{
  "model": "contrastive image-text model",
  "dataset": "simulated grey scan slices of phantoms with and without marks",
  "train_examples": 245000,
  "image_size": 64,
  "crop_scale_min": 1,
  "horizontal_flip": false,
  "translate": 0.12,
  "tokenizer": "word",
  "vocab_size": 25,
  "loss": "softmax",
  "embed_dim": 256,
  "encoder_arch": "xception",
  "encoder_norm": "batchnorm",
  "encoder_activation": "silu",
  "encoder_depths": [4, 4, 4],
  "encoder_kernel_size": 3,
  "encoder_stem": "single",
  "encoder_widths": [128, 224, 384],
  "text_encoder_causal": false,
  "text_encoder_width": 128,
  "text_encoder_layers": 7,
  "text_encoder_norm": "layernorm",
  "text_encoder_norm_position": "pre",
  "text_encoder_activation": "geglu",
  "text_encoder_mlp_ratio": 4,
  "text_encoder_head_dim": 48,
  "text_encoder_fused_qkv": false,
  "text_encoder_bias": "all",
  "text_encoder_qk_norm": true,
  "text_encoder_parallel_block": false,
  "text_encoder_inner_norm": false,
  "text_encoder_positions": "learned",
  "init": "xavier_uniform",
  "residual_init": "none",
  "optimizer": "adamw",
  "learning_rate": 0.0026,
  "beta1": 0.95,
  "beta2": 0.99,
  "eps": 1e-08,
  "max_steps": 12300,
  "batch_size": 256,
  "epochs": 12.9,
  "lr_schedule": "wsd",
  "decay_fraction": 0.2,
  "final_lr_fraction": 0.05,
  "warmup_steps": 360,
  "weight_decay": 0.3
}
Rows from block 7 of the image encoder, named by matrix and row number. Rows with one number belong to one channel. Each number is 128 + 24 x the weight over the matrix's rms, rounded and kept within 0 to 255. All counts start at 0. Numbers have three digits each.
# convs1: first pointwise conv (encoder.blocks.7.convs.1.weight, 224x224x1x1), inputs 150-223
# convs3: second pointwise conv (encoder.blocks.7.convs.3.weight, 224x224x1x1, transposed), outputs 150-223
convs1.125:131118141140108096099173120178117124114128151120133125144103111131154144108135113115109143135092142136125129139151136127102124113161148102090129110135186106115140138135128133139120149140110117139140119104114153217162115157
convs3.125:133147096135118126108125161124147160132150158124133112101122102133109165120122139116142140184140139116107149144142112124147098134098126130152148142146145150111125134110133123134119126145128099151127131141136120133136105133
convs1.126:150112126137113165112108163138132126123111077169105140124134099159110128121158116126135119128094137141143112145151120160108155133140121133152112120120150074122110110134103143150118136136140112118143113113166143198134106109
convs3.126:126109144128117120129120154126131145130122106155125121149137149127144105167126120136138141148132138135122135113146119151153120119100114129108139139116156159127149144124126114131163105143132129116127151130136130138105131133
convs1.127:125150151142116148109109116160105127142115146120103140113097091163145088159145161139146087115126132129134090113146114132112144120111116126157152133114099117152120123138124156133141140184153155099160118075143116229124094131
convs3.127:107129151123132127120136143121130142131122118111128136145113132135133145129114142134119133174128124143163112129159138124126128119114097140137133134106158125125155101135144099177128158143102138153142100138134121109128108139
convs1.128:100138130151086148169127081140191125124111016128110133118022111141192125174127150104175122143102137152096164131136154191115153155102101096125117190118170100177116132089115134144128148128082100142126119091122138143094143198
convs3.128:164089127114161094123139159104099078105122099114154189069095149087073140102138163065123137121103115118106117138165080135130127124151085133088126125055127121120143121171065160071152092084135105142120138123126107124125087166
convs1.129:128145099176129124118125111109074146133108108071113082119114191100136118089125123121126143115122104108124146151141137108130162129132146120127113111133090096146152171131133140135110146150107125110130119102140133108048166129
convs3.129:154127147145157111123144114146143089141148130123094101121127151124170117107099133138170160138092120142132135129146132139113109135141148140088140110140131099134173158131127156127101107106128146135133122149152079127152141141
convs1.130:146130093154102135123139133142167114139120112138128117174119120158143133151126118147125102123139151113108104136144121129075127127119143109155101142119163139086169140133109153124146147124171121127138144110135125214116115157
convs3.130:172138091118143149133111142158099119145123117104137135120114119129113075138103154111100125128129158109120120104098103146138141168122127118140114116131116139140103136129110117142148117130115153138130110115104138108148129135
convs1.131:134131127141071133129112095190118129115121089151141131138102107149117151122136109180139154127127113117100118135124167128119102118152143117170144104126116084156069129156124144164153106185160129094121110065145157219114118135
convs3.131:120131122122145135098117124158159138127137145129111135120142109146103113117127132100108148112094125125144127142100126136131114127135094135152128119140129141112119132138147133142170141122162125157110099144102160089120136147
convs1.132:136154062147129115140133103157133109099140123183171120123158143160111097129069117117116115117152129141168072076084119113126113158145086127078194126109084154136117153141156117134099127125171121122100113126174118174124163137
convs3.132:129143102128133137156115148080093137088118169126107073094125100092135160135139143138109134137119163135127080113162151108085109128132068116137111116117066144108126098161118099134124122079116149141112124136106153073077140058
convs1.133:139161142120179159155130063091114168130109112144092156102108106138175122123139085147084095133142138150154120165122130073094108130153122133120118159071106133171139119144150157100182130123109182170097089114076121120173144091
convs3.133:166136126141166158131147171155135142159138120155154161142129130184136154143161144148120144128133078137171141148144119126134104141079154140101165106071179144172133161128146111090142164137232128120131147163140175113094158126
convs1.134:140151142137164114131125095148173119104185096112122131111045122124156105146101152146146111118134122149094146128124181134122124134119066147147105097083129142088148090125154115109156099138101128091155135117099135153167131133
convs3.134:176150130148132132100134129125129133139120131151151149128145123132133120146119130138134135129131139131133147118135125113130139133118127115128120117135154129142133133139129130115110111138133120147124124135138127106118142127
convs1.135:119096107133124140127140118090124113113093145133133135114112130099124158151126089127128135133115138092108118148104121109129137125113152143157138132156173123159100129155136132131125137118143146173099144124132150084114112096
convs3.135:101138107137107126128126133113104129117163127143151132115109110141152135132148122134141123136127119136126129147122142116120128125108120139120132086128122131126146107126112130134174140111148157083118147127131154148097128119
convs1.136:121114130164172131127131136110096123130135112145152136107139125086147138112136148128130130119183138146131138103133082117120129150107105083124106122129149086124074166120127109126146134126135104120100136155158150039120130126
convs3.136:122161123140112130133110140137159069131091117126110107154125140128133099134112153111137126156105111120133142084092148140179130127108127147139078143129121129129133136135120116159064145134131132117116105114113087125132131152
convs1.137:109117139123041110124163100186187142123109123085131113153124162107142135188113206128125121142132128169135100158141107159110131145134106127124102168126157139148128145090086138146131156160156087159150134121128095139141112103
convs3.137:171147100191164065147101134100078147121119073122120109101130121073114152100104105093107099104119112060147085170175200143144099128113106106093104108106133139092134111140108109147093096051139084150134170134140155176109139179
convs1.138:120144128145140152125116139101135142130130143111149098117145169104120156125162141121128137132163135119097124122088095116121148122084119129115123150109106092150112113134125135136148127093127128143098156158123123001160140156
convs3.138:133140125119140121177143125152136103128131118143145137106146165139144125145145132144149139118183105149164138139108125094099135142155119154113152113142123124113133138132116146118151123103116098117125146119143130144131140119
convs1.139:149083134128154112171097110081119148124109135158130128122093126114146111105135099098117103127136105142111070086156123097105120115135115156104145157088149103160118079151137125112119149090136195158045108157105107100094092097
convs3.139:164151141114112141151123115104132159187122108115126154151162128211123185153138152108148139157168094178120112130151153138154128156120180148135145103114120134097120167144142112123202184120243097127110159131124148112072184116
convs1.140:139140152099112144141134120135117136134160109108092110119146104142156117127123115141095122155118117145117097157115112131108142137132153136110115142118160141109115125115126148120129099158104131147166125140126123245136121127
convs3.140:144129130132118120122122152126116136156141115126142132134115171126100130143120134112133127145160129134149125137142161085103146133126131138125168118125102130136144118115148148107137105127153120159122146135135132110109119128
convs1.141:115118097145100147114152172153121136133146093109144105095136119121111097115099148122142079131131105108139115114129134124107136124136132159153157098125164142105126132137101118127135140155165154137129121116116107192141114125
convs3.141:128121156137119143129129159127120137091121137145154098120078139137154140129142153116129125148169088107116138107149132101106109149124117145134120130143138118120132122120109132140140108097154145120122129108103125136145147128
convs1.142:127166147149158143099061083118135142107139131139111154115102105114120121169164142097118158133135109130124107126120139105117121148120143144156126159163129108168131159139144159092150119084166115157059121165136155057095134116
convs3.142:117122135137131112119125104121130111125132132139128131100082118110147113124123158130148134133100148127123135110099119112132122138165131137127152111135123129131102136128149170139187154106134155141121143125144130122144152144
convs1.143:127119117115128141148124134097078141131107166177163103129139115145106118117121093112129184150122131124087122131137093088082137128098170128138155138128099137150139133140103124131110123112112110131135132128144149084154121114
convs3.143:178133138129103143110142103131143140134123137169140140127148113131125115137132128128163129145133149127126135132151133113114132132099135108136121122132124139118140130128133125135123117129157130156119157132131111099116131132
convs1.144:114156112107176114082128115105137140107131153117127126124157103162117129153136125107115167133118119123148150143134161086138141140152125109086125115103118156152098110134111113167142138086083134115086159107119114046117150139
convs3.144:160141108127123121137116116136126144128122129126092114141139140128159112125132118134124131159115110124138124156128165143143153133127196116106099143124106167151130131130113139110094152139163120103121130108141146119155105105
convs1.145:133163145115130128133099137125121155116129126117146131161123120154117101138091127135103121141140126111107144132116161151116126104150158132167118145145134133136164143130132112115141139176085095099193134122135142215178108120
convs3.145:163123142134105113173092110144134109130104098099137094125113119128131141103148126110134125131145120132151091119105116156137107099085107116122127120145133106114101114162110125116122121121109108122129157112121132131126134153
convs1.146:166078153129169129138137159101169130137113118150133133145178110176149091107114107129106111113179117124102094152098152111137131129158141139119177152156163118143119125115169139142136115148134143125092108132149116093138143089
convs3.146:112128118072040076079093089029147091123108098130125074094097114089093056112097132127087122044084140101133122108130114112109113072106105135125033062097134131079134107125115059086106101122086098071125007112110055104103131098
convs1.147:162167133119088135143165091170128143120135114129115129138135106148137105139144117113135128125124117109155140130150137099140123128111133125111091106104111126112145160159124135131144117133103124138225126079157151255133127118
convs3.147:126112126142136126115139096137092116168147090139122122134127070101133139129115117145139162095111142128159139161106117163125150130118134136144106107131114139116117127123133119119098133128112152094131138115146120092090112098
convs1.148:117098101134081137102122085133132075134101140127117112147100174148146129169116122137138138133142095159122110126088133124104154137185107116140103154092185178095083100128133109106120128191147148084107155046111106103073079118
convs3.148:136138136147167129126119108112127159146123128157132131133156121108118088110132138120094141144105139116101148134109122130117110119140134122118126130148121159107141114121135123112087144122153122149130103148118118138110126125
convs1.149:082116127136147090132174124114130138138122133086123132101117110091177134085116104123118124124135119100114125123114137112178134136113159111155149120146139141106165143124145137093137101134145154159096155116164089120109142088
convs3.149:092134135040116152145083080139125122102146109033141093136103130110077090085093120101105182113050079160063140031078078088053131134052115112107132066111205124125052130120136123117082209128112120086115133121097117133111148174
convs1.150:134093162108102135138117125136105105151147102112122131160072078171157186077126071145105106118109115159107154185151176136110103152079068121178120078105210108126127133118147110121117096088152138158119126088124119137103149211
convs3.150:176145126140122125191119140120125166147117126117105058128150138148105195119114108152131081133154134093162123173121171109128127115083142169104093083148088129055096109074151071144088127125130090097138099164106179137122171124
convs1.151:123141109157115124126147074221142137134124065130103123135102111109133102155131168124116138112121137164133135151180117133094154137122062150142088177134147112160061136121093110132126152166154083127152165134165146146147112160
convs3.151:147124082160103120102119141138126024035118160094127087053112032085096124066106095151108131052106101076134114115137175072146125077129087083098156151052105109110113082100108096065092097137122082086151085122144112130130139115
convs1.152:103096135111110136144107123138113123112091145140164116070158153068103126163133155140116195102162136100161106140100094115129140123134139119119157126126178128152163120143122080121097120165152129122124154118159153130133106111
convs3.152:125124121127154136121105117145146117135119112118137107134145120119148091116112141128117123130104127132135140139111114144110118114147129140114120128128131137143126107121133125156134137142146116148119112136126122134146133134
convs1.153:120122150112152139127106097086160127141134157078123107106153145097125122155112154122128156115125133127121125131126114083154135137139140113097065132143130117125103143169120104126135130107107109135099135136135131055091125132
convs3.153:128144121133104127139140140142115128132160137135099116121141134112139117121157123106147123125164140140158126124140141137117117131143131101113114119149115158140158136106137144114135096108134096124130123115117126090121127132
convs1.154:158154131122102131113161137167122130111137127148119110115112089139103145136094134141123122131128132142146120148147098139137145131114128124104103143122136123113119121121119132124135119172114133152221137112134133224146161133
convs3.154:137126141153120136130152134117137131135144120129131162134143129117129136129120107137128137119099138128132154127114156122154127128126111117129147136118120122144131134118113118117107115148095141110157106131147126131093117103
convs1.155:119157091134132126117110124138124187135135144132133138147101116117122097131146121072117164138123152094118119139121144176171137096103180155119107116031119127101082117087230131123139097114090143054134112091179098159127137146
convs3.155:148209136105120128107093109163087111138093119048042106128153114128105080081087120112091116089122130118110068102149088133129151118064159069158102162146135077130085128141132084172099149079164086106145114179091132137124115124
convs1.156:146151108129146139136155093159145131117135118126124148120121081130118099150130151155145138113103099131126125112154130135179113137119121138122095147148129120166135123101115166146125118119093144158154102070086151190174130129
convs3.156:119128123119147123155143139118128162142104133155151113166160112122111118144140128133121132099135148147126102119121140154117117128126142147125104152119127116157120128103106115164119152100122106110122108150118135142148131162
convs1.157:151124161133165136154100148088108119117144153151115149081116148171155125117120115130113111141128123137099098135149132116061127130087090133117127128135168117164133098131138143165128119078103157111074116191129108096148177072
convs3.157:066111100116108100153136130140100104106124122135126133071066131014148074089113085145082117090077177097140122136109102133129087110163087132129100110124102089110161063127116125097066109136112170131136102138162093127135112140
convs1.158:141068178137119116132104121130106115151178138079116108088143124126103136164132131127126160138131114135113151120096139120137116115145139124135175132108187134138116123158118088086105143126137153121150133113166140140119122138
convs3.158:094125130123095126103129147131150137130136124152120131151144107135117129131137122129152150123132119120130113130103105129116148128136152130126122123142129124141129114138128141150130112139107126101129138144146154119114139133
convs1.159:116144147128116112137088159127134134126198125162097127124139151154132130116124136138164109141139140120081118135173135141149127135124176125097165102255118081101117120140072140117139121130122163148108114119127103154133119090
convs3.159:201180134169158125148163233144158153121214149132119151138184136096199105176151184178151142150177113160154115140163150105196197179154112224113176168072114168165148108138100194113129138147186134139147146187205115137170119128
convs1.160:159134118134157127124152156130157112113147126174142139154132120150092124141147146148133117151127143105119089132130157125084132148133121141157095081099143143079169125100118127126140129123090119128136120111114106135105131115
convs3.160:129158110134151134132109133131115107137117112106146143108148143130138126128106128124078114113129138135156156127114145120119135112136086136126122125124142126139119116124133124104141119130117123101135106117135147096123128135
convs1.161:128119122085092098130102125094121149113117143104142140119120139149128123137111148135118139119120132148101101116137131129122132112112142138158160099139106116103121156086122137090134136152141137132087101160119113031161138117
convs3.161:143115120148141111133112114124128081144136122074138125110126125124147154132129122127145136133120130122127140133112131092138133188168140157132139110131116104106065120127096142114147122124155138141128142113120108128131137124